config.yaml
model: "self-supervised image encoder"
dataset: "rendered solids tumbling over patterned floors"
train_examples: 97500
image_size: 32
crop_scale_min: 0.3
horizontal_flip: true
translate: 0.12
color_jitter: 0.6
method: "moco_v3"
arch: "shufflenet_v2"
norm: "layernorm"
activation: "relu"
depths: [2, 5, 2]
kernel_size: 3
stem: "single"
widths: [96, 144, 208]
projector_hidden: 1024
projector_out: 256
projector_hidden_layers: 2
temperature: 0.1
target_momentum: 0.99
init: "orthogonal"
optimizer: "muon"
muon_scale: "original"
lr: 0.011
momentum: 0.95
nesterov: true
orthogonalizer: "newton_schulz_5"
adamw_lr_other_params: 0.0019
grad_clip: 1.0
steps: 5900
batch_size: 256
epochs: 15.5
lr_schedule: "linear"
final_lr_fraction: 0
warmup_steps: 290
weight_decay: 0.1
adamw_weight_decay_other_params: 0.05
Rows from block 5 of a small self-supervised image encoder, named by matrix and row number. Rows with one number belong to one channel. Each number is 500 + 25 x the weight over its row's rms, rounded and kept within 0 to 999. All counts start at 0. Numbers have three digits each. After the name is the row's rms in percent of the matrix's.
After each channel's rows are labels from the 100 images, of 14848, where the channel reaches its highest value: "responds to" is what is common among them. Only what is clearly more common there than usual is listed. The data: rendered solids tumbling over patterned floors. In brackets: how many of the 100.
# p10: first pointwise conv (model.blocks.5.p1.0.weight, 72x72x1x1), inputs 0-71
# p20: second pointwise conv (model.blocks.5.p2.0.weight, 72x72x1x1, transposed), outputs 0-71

p10.9 092:444501457511484493466497540535526499504495536498486508505498483490499487463501464477463481525529479518488465570489498500459503490516503523541548507504479505520520494506550523503467477480485436517512508526484495483504
p20.9 101:498477475483494518525516499502486502567457468511508492531502471497501481531547491518513514460496479490532452462499502489522486510503494508522451494475495473559530497486530508543514489470467493567495536488505483494499
responds to: count: four (51)

p10.44 104:497510541499501414484497487488497498493477546510481501511495485502503472494497469516493517518544485497517468496460495504500499494504501484478462530534490509502455497496532490559505472479493521513512416460479482517465
p20.44 107:504498468483521502475473585505478440473490475481511507456519539467472509500509523492478502522495535483496519474486493493480507492519521490504525537496505501485490561531535535499499516503487485499487541473491525443486
responds to: light from the right (55)

p10.32 102:538490492497500493501500481450501500492534473470457502514509528498500507540494514491491483481494481487483479455458499511475500501510499535530515563454494499536480505467535532473482461483519501426493511517489510502444
p20.32 099:514497434468490505500503526529544484482505436504572477495470531567483508500505509456486502506526445533502512528509487513485531485503483500493517499507507482477501470509493509505475500489538485469501520535495518487475
responds to: light from behind the scene (50)

p10.59 096:529502491476585489480497488516496501490571487504484507502512481496495500503500458503500559525481468511514517521543511498495498444512502518481436474491503512486495491497482495524502512454499493480470515515517496528442
p20.59 096:509511521458505515455528476482500534500546532468496454529460448521466524503490493517500536509498502489523493531527516549489522509528512502464467479482457501478495501542544543485500461503475470511481483506504493486506
responds to: count: four (47)

p10.37 097:515520465518581476543496504506517502500525496490503500495506468502507455522505481486500513473484512530480493521506537471562498503484501477482472468578511523504494484490471508474514476524502495482466505513508506513566
p20.37 105:504514495501467541507503514494479520474490472491564490530482493487518561475523463499517499494512518485498490475514500498486452457498489478496565499509456500552500521469494479501485517492470449544546498496526509495517
responds to: count: one (57)

p10.30 107:512464467453552520525501477513466501513525463468515473509495506499498477499497484526466538510453498522500495468490535510487503474517501541482519480477479505524495487520556517505506500526497465591492510509511505479475
p20.30 114:484505419492499521499493488523525532527510520483479513535509583536448543501514485470487500536497497477501510511482503497480440500516461499497476479533496505534516487473518465489490506509490465506507527505510480513509
responds to: light from behind the scene (50)

p10.41 099:512486515528501486461500506517465500447449535473541526450505508498498496458495503582516493466482518500460504503511540513527498538529500487494501534524490475479473503498492487544522514501512508488529528495469509523523
p20.41 106:480460477503483493506474539467509543485510522501512494509489515512512459518522534548542494509480475560507447459511504476496493506492508502497497474525559508498512467519507462470544485501452473472492510520469496517518
responds to: light from the right (72)

p10.4 106:499466489507487484518502491486519504495472549568488510538500476489500485502503568481511495521491495497482482514506482477494499545497500502466497527483474496506525532523471451534503482463577504502500478452500494506451
p20.4 122:489511482511508504496491515510525475497498500522496539487511510492527499494489522521476490518499564479478407508492473486458499504492522469501533533472491510519550545496480491510501422543495515491497496528499514465483
responds to: count: one (68)